python train.py --input="log_mel" --decoder_width=128 --residual_init="scaled_by_depth" --nesterov=true
Rows from block 5 of the encoder of a small masked spectrogram model, named by matrix and row number. Rows with one number belong to one neuron. Each number is 50 + 15 x the weight over its row's rms, rounded and kept within 0 to 99. All counts start at 0. After the name is the row's rms in percent of the matrix's.
After each neuron's rows are labels from the 100 clips, of 14848, where the neuron reaches its largest size: "peak on" is the class under the peak. Only what is clearly more common there than usual is listed. The data: melodies that start on their tonic, played by one synthesised instrument. In brackets: how many of the 100.
# gate: MLP gate (encoder.blocks.5.mlp.gate.weight, 1024x384), inputs 0-95
# fc1: MLP up (encoder.blocks.5.mlp.fc1.weight, 1024x384), inputs 0-95
# fc2: MLP down (encoder.blocks.5.mlp.fc2.weight, 384x1024, transposed), outputs 0-95

gate.553 078:58 41 52 61 35 34 48 47 45 36 46 55 36 54 53 57 49 54 78 40 45 40 63 73 51 28 70 49 38 73 58 50 65 27 54 47 56 32 21 26 53 35 29 40 56 46 52 79 49 78 48 45 68 42 64 52 51 50 54 26 88 47 61 54 45 48 54 57 22 78 53 66 31 58 60 35 42 41 43 46 67 25 48 35 65 43 25 31 40 36 31 26 34 76 23 60
fc1.553 082:20 26 50 42 40 76 37 30 59 50 52 65 75 43 48 66 42 83 48 33 63 62 69 53 25 51 40 38 42 31 60 58 59 67 26 34 45 51 47 34 55 41 57 46 45 51 64 36 37 80 56 58 33 30 27 55 52 46 51 32 70 30 74 45 69 27 32 39 54 28 43 20 44 40 47 65 69 45 33 63 59 84 35 76 71 64 50 57 52 73 42 41 55 56 45 48
fc2.553 077:39 49 38 61 39 66 33 32 39 53 60 51 68 61 47 29 51 31 48 55 70 70 69 59 61 30 63 55 62 78 59 34 60 50 54 45 60 43 46 51 75 49 58 21 57 36 56 72 54 23 35 54 35 77 42 42 39 73 63 59 58 62 65 68 51 45 45 37 33 54 53 48 39 20 77 56 31 55 55 54 49 60 65 58 47 51 42 42 24 95 39 39 63 41 23 37
peak on: G5 (43); G4 (38)

gate.268 107:55 65 74 60 84 16 60 63 56 50 44 46 28 40 40 69 62 28 27 53 65 28 52 45 43 61 68 61 49 56 94 39 53 68 45 31 47 51 75 45 58 76 84 60 14 65 43 39 36 39 65 69 24 54 56 53 61 69 39 56 60 42 48 77 43 31 68 63 52 39 17 51 66 57 37 50 38 39 55 40 13 34 47 52 29 65 35 38 80 29 42 64 48 60 66 63
fc1.268 105:41 63 51 28 49 33 38 36 50 54 49 71 42 27 61 86 39 62 48 32 35 35 46 27 40 48 71 76 78 44 83 61 43 33 50 35 41 85 66 48 65 39 57 40 50 48 24 37 44 54 44 33 48 58 43 51 51 60 72 61 53 65 47 30 43 61 50 61 43 41 47 62 59 36 55 41 50 52 63 71 37 42 36 42 68 75 41 67 32 31 87 69 42 62 60 29
fc2.268 107:55 45 49 40 08 76 25 53 72 69 55 45 42 63 45 37 51 64 54 24 77 67 28 74 44 39 50 36 54 35 25 44 47 53 67 70 61 36 54 54 47 59 49 23 69 31 43 47 66 57 36 47 51 62 57 63 26 50 43 39 48 51 48 56 64 51 30 43 45 55 71 69 26 56 68 31 58 64 59 36 82 69 39 46 38 43 40 31 85 41 48 44 38 42 35 41
peak on: D5 (52)

gate.501 108:93 38 44 39 44 59 63 16 44 46 69 45 75 50 51 27 19 65 62 56 58 38 66 22 61 38 45 60 51 63 27 69 34 69 34 34 61 27 63 50 27 75 41 69 44 56 42 60 66 53 56 39 61 44 56 76 58 38 48 42 09 56 31 47 58 36 63 47 36 55 67 63 49 55 46 66 43 58 42 64 64 46 49 72 65 44 52 47 33 58 53 50 71 70 64 61
fc1.501 102:86 57 49 33 61 63 36 41 79 36 53 38 57 66 49 35 56 43 49 37 56 38 61 21 66 40 37 27 36 36 31 55 32 47 48 49 69 45 62 47 39 48 62 50 26 47 30 50 69 61 49 66 59 50 52 68 69 47 65 53 37 50 39 19 51 60 46 55 65 56 77 42 65 42 68 48 60 71 68 55 54 44 49 62 16 54 58 40 31 64 16 53 44 43 56 72
fc2.501 103:60 63 56 47 83 29 58 27 42 47 44 57 42 31 87 56 69 44 42 54 80 77 53 47 44 46 57 64 55 46 52 74 58 77 80 57 44 37 41 53 53 64 50 28 55 27 49 35 56 53 42 47 71 59 60 26 52 48 45 65 28 52 54 66 23 43 49 43 55 29 56 74 15 62 51 73 23 52 41 39 49 55 54 42 69 26 17 66 50 24 42 57 81 25 38 51
peak on: F4 (52)

gate.356 095:51 62 42 34 46 74 26 39 39 52 36 48 63 42 65 20 64 51 24 30 39 35 18 74 47 38 39 42 48 77 66 47 34 70 58 36 55 39 50 57 53 53 29 21 42 67 41 52 48 25 56 47 65 41 46 57 43 64 62 52 51 44 58 58 41 68 43 47 71 66 67 62 52 57 48 64 38 30 44 57 56 21 61 26 63 16 48 54 71 84 75 43 50 66 75 41
fc1.356 100:38 57 60 48 66 53 48 38 54 60 49 55 36 67 79 49 33 58 45 49 40 37 68 56 13 59 66 62 51 91 47 61 36 47 35 32 51 28 49 37 27 64 37 28 58 54 43 58 56 45 67 59 71 51 59 52 55 44 34 53 36 26 76 47 26 67 36 57 70 49 57 21 53 44 56 34 55 51 37 22 61 52 41 43 50 57 54 81 36 15 57 42 34 52 42 55
fc2.356 100:57 44 50 49 74 36 32 80 59 15 53 40 35 39 36 54 18 43 39 30 65 29 49 13 60 52 63 47 44 53 62 37 36 62 47 48 39 57 46 51 79 40 52 47 42 68 56 60 34 37 73 45 99 26 65 40 72 44 65 56 62 52 53 63 62 26 38 59 46 59 52 65 29 55 68 42 43 60 28 36 79 65 81 79 60 37 67 60 28 48 29 51 41 40 04 41
peak on: no note (98)

gate.474 116:42 30 78 48 40 62 55 64 68 47 55 20 64 34 53 50 47 33 55 57 55 41 65 41 57 70 38 56 51 25 49 58 47 37 44 41 50 30 51 57 63 58 36 36 62 71 38 52 52 37 79 49 34 51 59 70 69 27 48 45 69 52 17 53 45 59 65 44 62 48 41 47 66 53 55 61 61 59 33 23 40 61 66 66 42 58 60 26 37 52 52 55 45 45 54 37
fc1.474 113:63 33 59 46 70 56 63 72 60 42 53 45 66 24 61 49 60 44 58 53 74 59 66 19 66 76 37 51 40 44 36 44 58 52 44 59 63 24 45 47 68 47 35 68 58 47 40 48 31 59 55 47 66 54 69 59 54 34 51 38 70 69 25 60 49 36 49 76 50 44 46 35 44 49 32 42 37 23 43 51 36 86 37 89 50 37 41 28 55 52 48 39 53 44 67 19
fc2.474 115:71 39 53 43 51 59 77 50 57 33 41 35 33 49 42 36 33 61 60 47 29 47 68 44 76 74 47 48 47 32 30 64 50 43 67 47 54 46 24 53 28 66 47 33 63 42 66 45 47 43 36 44 22 66 72 28 52 55 19 81 30 43 63 64 62 28 42 34 60 60 62 66 36 66 56 41 26 38 64 45 44 40 42 63 24 47 50 73 60 77 49 45 48 49 28 42
peak on: F4 (91)

gate.579 098:55 50 47 40 52 48 56 43 59 27 44 42 23 35 66 53 33 66 38 36 24 36 80 37 24 39 47 39 67 52 47 59 83 32 49 29 39 51 69 61 18 22 63 56 27 53 68 52 58 44 35 61 30 40 56 18 17 22 46 40 54 42 35 62 26 57 61 95 65 45 27 64 86 44 50 64 65 31 55 32 56 62 49 78 53 30 35 49 49 56 62 59 78 28 61 57
fc1.579 094:50 47 29 13 71 39 47 41 80 53 72 29 48 74 45 63 48 02 49 37 55 63 42 55 45 62 51 55 58 60 65 71 31 50 61 42 52 29 26 46 46 58 64 44 55 42 56 42 69 45 55 56 34 64 56 50 59 88 22 68 60 55 65 46 54 63 53 63 55 33 36 18 33 49 61 66 52 64 57 46 54 57 35 33 66 48 69 32 51 24 49 28 48 73 34 62
fc2.579 095:58 71 45 41 46 53 63 50 55 27 17 68 29 46 59 39 74 40 42 44 64 56 44 64 64 50 47 15 51 57 54 61 32 38 58 61 49 66 80 43 45 57 69 58 64 52 49 70 71 64 51 78 42 35 44 37 35 42 28 54 50 71 38 55 46 42 61 49 25 36 72 47 23 39 29 53 51 52 65 36 33 39 61 51 62 30 57 23 59 67 34 54 44 36 40 28
peak on: D#4 (53)

gate.632 099:40 62 61 38 31 33 11 60 44 72 48 47 45 66 51 36 52 52 40 46 42 39 12 58 37 51 54 47 53 55 52 59 94 46 49 60 46 64 58 49 77 78 49 50 21 59 39 51 56 76 44 40 61 20 41 83 17 63 48 36 66 47 45 45 75 47 53 53 63 55 51 44 77 54 68 60 57 57 30 62 62 53 47 44 59 63 60 60 47 48 40 50 51 31 64 41
fc1.632 093:75 49 55 51 49 52 50 53 61 31 52 47 59 73 78 59 43 51 21 45 40 37 37 45 63 47 36 40 60 41 30 38 59 62 43 45 26 35 41 61 71 61 33 56 12 56 30 48 53 58 40 38 71 32 65 48 37 76 41 51 59 51 68 19 85 48 29 22 47 43 47 76 27 31 57 35 53 73 51 34 27 38 36 33 35 69 61 33 60 54 40 64 29 27 51 50
fc2.632 092:50 62 43 57 43 42 74 68 94 44 25 50 66 64 35 53 54 41 40 58 50 58 65 25 54 70 45 49 63 52 55 60 30 65 62 32 51 53 51 47 58 50 59 53 41 38 59 33 14 44 50 46 53 76 69 58 43 52 59 74 28 36 18 54 62 59 56 52 24 34 54 49 64 38 58 46 51 47 64 78 71 55 38 64 56 51 77 76 42 65 53 30 54 45 42 79
peak on: D#5 (46)

gate.523 108:31 68 36 47 33 74 49 50 49 44 59 47 36 46 70 54 50 34 59 41 41 70 27 35 32 71 55 27 64 69 48 39 32 56 53 55 48 45 53 71 66 27 71 61 37 61 58 50 62 54 50 41 71 53 58 31 49 77 41 39 84 46 49 50 54 30 35 54 54 54 37 39 42 81 65 57 35 82 66 62 52 69 62 46 49 35 21 53 31 64 51 28 48 53 40 60
fc1.523 099:66 59 41 79 47 50 55 37 28 49 52 58 37 37 92 27 34 47 52 42 49 31 39 46 33 37 86 49 54 31 42 58 50 58 60 25 43 51 47 41 68 94 51 50 56 60 66 61 63 45 49 22 37 73 51 61 71 33 49 65 48 38 32 50 44 64 33 65 48 39 72 55 44 24 55 73 64 46 50 42 69 73 51 30 58 37 34 51 38 65 64 36 47 56 41 36
fc2.523 110:70 77 62 58 44 50 56 40 41 49 34 21 47 54 60 41 58 41 49 52 26 58 24 39 34 34 55 50 47 24 57 21 55 44 36 65 32 53 61 45 49 27 45 42 37 42 53 32 40 59 57 70 48 58 36 37 45 52 14 27 69 31 72 26 54 58 73 43 68 58 44 64 76 56 43 49 19 65 70 37 46 33 59 38 16 31 74 41 77 51 43 58 43 54 38 49
peak on: D#4 (69)

gate.517 096:81 51 39 53 43 61 41 46 37 58 42 41 82 50 66 77 65 41 99 56 56 61 25 54 33 36 23 51 65 42 61 66 30 48 30 28 47 30 33 77 55 61 89 51 64 66 42 35 40 56 71 58 40 54 74 29 45 37 20 57 81 55 31 42 50 60 46 50 61 74 77 45 19 58 59 43 35 40 45 47 85 53 69 67 43 43 55 39 46 59 22 19 56 38 51 45
fc1.517 091:54 63 33 65 64 44 66 36 43 55 42 52 56 52 64 79 81 17 23 29 48 74 49 39 75 54 33 51 47 51 43 40 44 39 36 58 72 61 49 58 59 64 75 63 45 26 26 53 29 66 60 50 43 65 51 42 47 62 36 49 52 62 60 67 45 59 44 60 59 30 53 28 22 41 53 46 33 49 75 32 45 54 41 70 39 60 88 21 28 64 47 72 19 42 61 35
fc2.517 090:44 48 54 74 51 37 55 55 33 68 44 38 24 42 56 28 78 47 46 52 47 58 47 52 29 33 63 35 65 33 66 58 56 44 44 44 61 44 53 60 61 69 57 48 33 36 84 36 54 53 58 81 66 36 57 51 46 56 40 58 59 67 64 51 85 84 55 15 64 48 53 51 53 49 27 52 73 84 48 41 65 37 25 40 52 46 56 59 69 08 51 60 58 66 58 19
peak on: D5 (26)

gate.135 072:44 40 79 26 55 75 61 51 54 49 61 63 71 43 51 35 40 50 74 30 83 64 55 59 50 53 56 52 33 50 59 67 38 54 26 38 50 63 69 50 64 52 72 51 34 59 63 36 36 48 45 55 70 61 68 24 63 37 66 55 50 31 44 34 35 49 52 56 46 56 41 56 46 57 68 60 45 51 53 55 57 50 46 32 63 51 39 39 62 62 25 59 64 68 37 43
fc1.135 074:51 54 32 59 49 30 49 37 29 51 50 57 41 53 65 74 45 59 28 49 55 51 55 47 54 47 88 33 09 49 60 54 60 75 59 44 56 61 52 19 37 62 40 52 57 72 55 53 60 43 65 44 14 78 52 57 51 10 58 68 48 45 60 41 41 59 46 46 60 36 49 56 29 74 40 65 50 49 73 43 67 86 72 64 33 62 65 61 55 43 43 51 71 56 27 51
fc2.135 075:31 53 71 36 38 63 65 37 35 60 31 56 20 50 63 54 65 21 76 37 39 47 60 61 50 56 61 56 65 76 56 67 49 67 70 30 51 39 72 87 41 26 47 35 57 43 38 35 48 81 44 63 76 51 58 52 34 64 52 50 62 30 47 54 40 49 27 25 62 25 47 81 71 13 33 48 43 55 38 51 37 41 35 46 47 50 27 25 42 31 51 36 73 37 52 33
peak on: D#5 (68)

gate.420 084:40 43 54 49 28 84 54 42 58 51 69 49 49 61 33 45 52 78 54 41 38 49 30 28 33 42 62 37 41 70 67 40 52 51 66 49 54 51 58 77 48 58 61 43 59 41 47 68 47 57 53 64 34 61 42 57 03 68 49 49 32 45 60 51 50 33 51 39 63 47 26 21 47 60 74 28 42 59 50 40 43 44 58 51 47 57 66 51 37 34 59 58 50 36 28 50
fc1.420 089:70 58 56 61 32 79 54 49 68 51 47 51 76 48 27 60 41 53 65 33 51 51 37 75 64 80 45 39 41 34 60 46 74 39 27 31 55 38 22 25 48 35 43 48 47 56 57 34 67 13 31 58 61 49 50 55 39 69 56 41 36 47 61 36 54 43 36 52 48 45 28 32 29 69 83 45 30 62 62 49 38 46 27 78 44 32 47 75 35 77 43 46 42 59 57 64
fc2.420 082:41 52 49 36 58 64 69 44 40 41 44 68 54 49 38 38 28 49 50 31 72 71 52 67 59 59 43 52 37 40 24 68 57 40 66 36 74 66 61 63 52 49 53 69 30 69 39 58 66 67 33 61 55 65 40 59 57 38 42 55 59 58 49 20 51 74 46 35 39 51 35 36 36 56 35 51 69 46 58 39 74 71 48 64 66 15 74 67 44 56 26 56 36 39 56 37
peak on: G5 (37)

gate.572 099:51 28 56 28 48 53 20 26 18 29 54 49 51 60 26 39 49 48 53 28 62 45 35 43 48 63 67 65 42 42 64 46 50 46 71 96 63 46 58 71 34 65 50 54 37 49 53 38 25 46 59 23 52 44 47 10 51 57 42 27 36 26 29 40 65 40 42 39 39 42 51 26 45 82 49 50 46 45 47 62 52 51 53 61 67 57 60 47 25 50 32 75 73 34 40 43
fc1.572 101:53 64 34 61 48 63 34 37 60 32 37 32 31 32 57 36 45 49 16 65 67 52 60 48 60 52 54 65 34 54 52 40 64 40 53 38 95 55 60 29 67 44 78 11 42 46 53 56 42 29 66 47 57 49 48 51 53 17 61 63 76 46 43 27 47 45 55 57 29 48 51 73 73 35 55 59 26 51 44 80 24 52 49 64 46 33 44 41 53 45 55 65 47 36 82 56
fc2.572 098:37 44 43 45 65 40 37 18 56 74 48 82 60 51 48 46 49 63 34 61 14 66 37 51 51 09 65 61 62 75 42 74 72 11 60 64 52 38 41 61 68 72 69 36 39 56 63 53 59 52 46 60 63 50 51 40 41 65 58 61 57 60 56 59 68 26 52 33 59 30 28 48 61 48 37 68 40 63 22 42 83 44 66 61 50 53 58 38 77 43 38 54 56 57 56 61
peak on: C4 (33)

gate.706 104:27 51 54 47 45 35 28 75 60 78 54 40 43 33 23 46 32 54 63 54 56 22 62 41 42 67 29 30 49 48 69 47 50 54 81 53 75 45 51 43 55 53 65 34 43 72 27 71 65 73 55 89 44 56 40 33 85 74 53 38 75 45 41 62 22 41 36 56 62 52 51 61 55 43 67 45 72 61 53 67 45 85 52 38 60 23 60 42 74 62 53 54 55 36 65 64
fc1.706 112:48 44 41 46 14 54 29 66 47 53 26 56 36 34 50 66 25 56 40 34 50 29 26 44 55 71 42 34 43 44 56 43 37 53 47 61 56 48 75 42 22 35 56 33 40 36 38 63 83 70 34 81 52 55 58 57 52 37 35 27 62 54 54 61 23 41 53 63 45 71 35 71 54 30 61 47 39 69 56 51 55 43 59 55 72 50 47 29 41 39 76 51 72 44 47 38
fc2.706 100:59 42 50 57 68 50 48 38 28 56 32 56 30 19 85 35 63 51 52 36 69 78 54 48 64 54 46 69 34 49 64 68 63 72 50 38 25 64 50 59 65 43 58 45 43 29 76 48 64 59 37 55 31 38 58 33 34 55 53 44 38 29 46 50 53 57 22 45 43 59 52 39 57 31 45 50 51 48 45 43 55 61 75 64 52 52 29 38 45 19 45 44 82 34 56 46
peak on: D#4 (68)

gate.693 100:45 64 61 38 47 28 47 65 44 64 67 60 59 55 36 45 35 65 27 72 60 44 26 25 50 71 25 56 49 39 39 31 26 43 34 55 63 67 51 63 49 54 50 99 64 58 35 37 59 40 57 75 68 39 50 20 54 47 46 22 50 33 58 45 38 49 45 63 72 71 49 42 57 43 63 24 55 62 36 41 54 38 58 77 79 41 52 41 39 47 63 61 53 38 24 44
fc1.693 100:56 72 44 31 24 42 46 44 47 36 55 50 54 23 51 62 35 33 33 57 29 46 39 18 63 70 46 60 37 38 39 52 54 31 26 26 61 31 57 47 26 31 41 84 61 76 61 53 60 50 50 63 56 28 53 57 48 38 48 39 29 27 65 68 38 50 55 42 66 67 43 48 66 55 54 42 57 45 42 62 59 33 68 76 52 40 45 18 55 31 38 64 50 64 41 50
fc2.693 105:49 20 52 37 41 68 29 54 43 67 49 56 49 96 49 33 44 52 48 41 52 65 57 43 29 29 45 62 60 68 52 51 44 47 72 76 52 42 26 28 69 54 47 49 59 50 76 46 68 50 49 42 71 75 63 56 28 59 52 79 41 64 84 54 62 30 28 46 52 33 55 70 26 39 59 40 59 48 45 51 17 36 37 37 92 58 48 60 62 51 45 35 40 32 16 61
peak on: G5 (42); G6 (35)

gate.371 073:41 54 70 55 48 26 47 48 52 62 46 33 63 46 16 50 48 27 55 50 36 47 45 48 65 61 47 40 66 63 43 42 61 55 76 81 42 91 58 48 24 52 63 68 37 34 42 50 44 59 41 40 46 61 47 49 25 39 48 46 49 56 62 56 63 82 50 47 55 48 66 42 72 38 16 51 63 35 64 30 29 90 30 36 58 61 66 55 46 59 30 65 37 60 70 19
fc1.371 072:57 48 57 63 56 36 63 37 52 51 65 36 46 52 22 43 41 77 51 25 21 67 53 68 51 73 77 28 71 47 45 59 57 51 59 63 45 34 53 53 59 37 60 41 56 30 52 71 29 55 28 55 41 44 81 35 72 70 43 57 33 47 39 42 53 26 68 56 37 52 72 58 53 50 59 44 45 76 26 48 51 53 65 59 54 30 67 55 64 26 56 36 62 19 43 71
fc2.371 064:60 34 48 45 75 63 54 70 21 56 42 66 85 51 45 85 45 23 53 45 59 36 53 52 29 34 52 58 56 71 78 81 44 52 76 37 53 56 49 55 32 41 72 58 60 76 43 26 49 58 77 46 42 67 36 44 74 44 46 40 47 46 24 44 28 68 37 66 70 28 47 43 41 69 35 44 49 41 55 72 16 80 60 55 57 47 48 49 81 27 87 40 46 56 40 57
peak on: G5 (58)

gate.565 090:45 35 48 74 43 36 62 60 58 63 65 43 68 45 45 70 78 33 39 44 41 40 61 50 73 42 65 42 47 23 21 41 47 54 53 31 48 49 35 60 66 62 20 76 54 28 67 55 67 51 40 44 60 41 33 53 38 46 38 35 69 61 44 52 35 42 51 42 64 32 84 61 48 50 45 31 67 65 57 49 45 59 58 45 22 47 61 29 36 46 40 71 60 47 51 31
fc1.565 094:61 61 58 33 45 75 37 57 46 36 55 44 42 60 62 54 66 78 59 39 25 43 48 50 57 32 74 53 27 60 37 55 38 48 54 40 30 41 49 72 68 56 39 60 53 33 78 57 71 67 76 46 47 31 54 42 38 39 48 71 72 63 60 62 62 40 46 56 32 57 75 81 34 33 54 23 59 64 44 61 39 55 40 34 51 43 29 33 74 57 53 40 39 96 59 51
fc2.565 093:36 69 45 46 50 19 42 52 39 55 48 49 46 66 56 51 57 60 49 47 38 35 21 52 46 47 31 42 67 44 57 45 61 39 55 56 52 28 00 62 44 43 36 72 42 37 33 71 29 47 64 73 50 31 45 82 36 59 27 73 71 05 60 57 21 57 41 58 48 47 31 40 64 63 56 50 18 35 20 54 69 35 58 48 52 67 16 65 68 58 64 61 79 54 62 33
peak on: no note (84)

gate.70 098:41 51 45 39 60 53 74 57 44 49 56 50 24 45 77 60 44 54 49 30 34 56 30 44 60 36 69 46 44 51 36 70 48 23 78 68 38 72 55 53 62 60 45 30 61 71 48 54 80 40 58 46 53 31 48 58 52 22 69 50 61 46 09 36 62 43 50 57 48 39 38 61 44 64 47 35 61 44 32 53 43 68 64 47 47 51 77 49 76 61 35 66 65 43 45 59
fc1.70 098:37 55 72 80 55 56 51 58 33 55 61 03 43 38 63 36 33 68 59 68 33 26 59 40 61 58 56 18 70 71 64 67 38 70 53 53 51 36 50 65 68 62 24 32 50 55 26 34 48 46 44 31 65 73 68 46 39 67 58 60 43 30 52 36 59 49 35 44 61 50 35 58 79 59 59 54 48 46 24 49 45 64 44 67 37 47 73 72 71 20 36 61 79 43 74 48
fc2.70 093:80 60 42 22 67 43 57 40 41 39 69 60 60 44 63 50 25 39 37 60 50 34 38 68 43 50 54 64 39 59 43 41 54 46 52 51 43 48 35 58 71 39 54 48 62 54 66 45 58 63 63 47 34 44 41 55 21 56 25 84 59 55 60 53 55 50 35 45 41 43 68 63 68 40 66 44 35 85 53 50 50 48 52 51 42 28 34 74 26 83 52 61 33 48 36 68
peak on: F4 (45)

gate.38 102:38 46 35 56 45 75 44 52 55 42 25 41 46 50 49 36 18 54 44 43 42 42 55 51 53 55 40 32 62 29 39 35 45 36 51 62 52 33 65 45 66 34 35 45 59 52 48 56 65 42 42 40 28 52 92 46 64 32 54 29 46 45 50 37 40 37 46 56 73 46 68 57 34 35 55 47 53 44 34 27 58 73 67 67 42 49 53 24 44 82 27 57 09 38 61 50
fc1.38 101:46 50 18 63 46 80 39 55 43 47 63 54 14 30 46 88 66 60 35 40 61 41 45 26 49 36 41 66 63 76 45 33 21 47 41 48 60 34 62 77 61 35 35 37 44 62 67 38 69 37 52 64 34 36 48 49 53 48 38 53 37 60 34 35 40 26 75 50 73 47 71 36 48 45 32 47 46 35 25 50 45 52 44 68 32 70 39 50 48 68 62 11 52 13 64 45
fc2.38 106:64 50 70 56 44 43 67 22 31 10 72 41 67 56 35 61 64 52 24 64 47 51 53 39 70 53 46 24 27 78 38 68 63 69 26 26 40 29 41 77 20 76 34 47 44 39 65 53 52 32 40 22 55 64 39 44 38 64 62 50 22 42 67 67 27 64 61 24 47 62 41 63 46 53 12 51 30 39 53 16 40 71 63 78 48 60 61 38 52 65 31 49 68 69 42 26
peak on: F4 (55)

gate.133 080:66 43 50 33 35 53 57 52 58 54 44 66 74 49 62 33 23 33 45 69 62 59 56 47 58 51 58 66 19 36 63 67 73 59 43 31 37 42 27 68 42 43 50 70 61 62 36 22 70 64 49 64 52 61 50 40 25 07 18 46 51 72 44 33 74 42 66 50 70 48 48 59 49 54 56 38 72 36 34 52 56 69 37 59 39 53 39 69 55 58 62 53 46 28 50 26
fc1.133 079:32 35 43 44 59 84 19 66 13 40 43 43 25 38 34 56 50 32 55 39 53 25 73 35 70 51 46 33 62 70 50 72 54 50 70 56 48 66 58 22 59 55 48 51 37 40 34 50 60 45 32 72 58 60 57 56 46 62 65 52 53 51 42 64 37 52 39 47 51 33 68 53 39 57 40 80 54 37 45 55 42 31 82 35 80 41 52 48 37 50 26 52 43 58 41 18
fc2.133 078:36 51 21 48 20 79 61 38 50 54 44 59 64 41 55 51 43 43 60 25 55 45 57 69 55 56 73 41 42 58 46 44 62 56 28 63 40 48 52 60 65 50 65 54 65 69 70 65 38 61 55 41 44 43 18 38 48 34 56 31 89 51 12 34 64 62 67 66 61 96 36 73 35 48 52 34 45 51 33 31 58 55 39 60 55 48 30 56 54 60 26 46 48 51 47 41
peak on: F4 (47); E4 (29)

gate.716 095:52 55 39 56 07 64 31 69 81 50 45 48 72 69 25 41 23 35 73 60 53 40 48 67 43 64 38 34 65 23 59 63 43 39 40 43 48 27 65 58 40 38 56 38 59 59 67 75 50 72 67 40 51 53 46 56 41 50 59 28 65 86 48 58 34 31 55 52 50 65 54 32 53 59 40 76 44 42 60 78 37 44 48 45 31 27 65 41 58 66 42 41 45 50 65 37
fc1.716 097:36 36 64 71 09 64 57 66 44 23 34 42 88 49 65 42 55 51 69 35 50 25 41 66 27 49 46 45 42 40 72 63 32 40 70 59 37 32 60 58 38 61 38 55 49 59 71 55 83 63 57 57 65 68 32 52 42 46 65 49 48 65 60 46 46 44 47 34 23 90 51 52 38 71 37 52 32 76 42 57 39 53 40 38 36 51 45 51 30 54 33 63 60 92 53 26
fc2.716 094:43 38 66 29 31 51 72 62 48 52 52 37 64 48 61 68 53 37 47 43 30 64 39 54 49 28 63 58 39 46 67 59 50 68 50 57 43 62 51 50 69 63 55 42 50 45 53 40 54 36 66 55 43 09 64 19 53 27 58 37 23 44 48 35 39 40 46 48 53 54 51 39 35 40 49 73 60 44 44 27 52 58 42 47 73 42 41 42 34 46 43 57 63 49 56 39
peak on: C4 (50)

gate.573 093:49 67 45 46 60 48 57 50 41 62 46 48 83 49 34 62 52 41 48 38 49 42 43 47 28 51 48 53 47 69 63 23 71 46 47 12 47 70 56 62 56 76 39 67 53 57 27 30 24 48 50 58 62 24 54 88 67 46 37 38 54 21 72 40 70 28 49 37 41 46 37 66 69 50 58 83 24 26 54 48 63 58 61 77 50 47 48 60 77 54 72 54 70 36 31 60
fc1.573 098:88 46 72 60 73 47 68 43 72 74 37 46 12 22 49 39 68 55 49 39 59 64 55 57 62 70 19 37 58 55 42 63 51 65 42 76 72 32 19 52 62 53 71 34 58 39 65 35 54 37 56 33 54 61 37 29 39 37 70 62 48 51 78 61 65 67 51 77 48 32 52 66 36 48 50 70 80 67 52 28 50 65 51 81 36 58 68 36 48 50 69 64 40 63 54 69
fc2.573 089:32 64 49 51 40 57 52 60 54 53 39 62 73 76 44 55 81 36 44 59 57 57 92 50 40 48 48 62 61 47 56 42 65 39 62 62 47 62 35 57 85 29 46 43 66 64 47 44 57 41 53 50 30 76 44 69 50 44 07 48 47 61 36 57 51 62 41 70 43 54 46 74 38 70 29 49 51 49 58 48 60 38 18 43 55 61 57 55 43 52 80 46 52 36 58 36
peak on: D#5 (54)

gate.384 095:35 55 23 49 33 80 54 59 37 56 32 52 63 73 58 51 57 63 57 67 45 66 67 80 61 52 48 49 39 56 69 82 58 47 69 21 83 64 51 67 71 47 31 60 44 60 29 32 30 49 67 82 54 51 54 14 45 48 21 20 64 47 54 52 76 27 51 44 54 77 41 59 64 63 40 49 50 52 63 79 49 74 37 70 39 62 75 42 39 57 42 41 40 44 57 51
fc1.384 095:28 29 41 51 40 48 66 39 81 32 58 38 65 50 24 61 12 32 41 48 59 33 32 68 42 64 31 45 72 46 51 43 50 77 48 43 30 36 54 50 25 38 53 37 80 60 45 51 72 42 49 30 46 24 31 64 48 57 49 75 39 57 44 69 39 60 61 50 80 46 48 68 73 62 38 60 40 49 64 85 51 25 44 42 66 23 50 29 52 57 49 34 44 47 22 48
fc2.384 091:60 62 69 71 70 55 60 34 40 47 60 26 13 54 55 48 71 70 14 23 57 39 59 66 46 60 58 59 50 06 74 34 56 37 55 64 29 71 43 47 64 54 61 60 50 51 52 47 45 51 51 21 74 35 29 36 35 49 52 43 44 82 51 55 46 40 51 62 67 43 21 68 24 52 33 55 52 29 29 55 68 50 60 44 10 55 62 62 44 77 09 58 41 55 63 34
peak on: D#4 (44)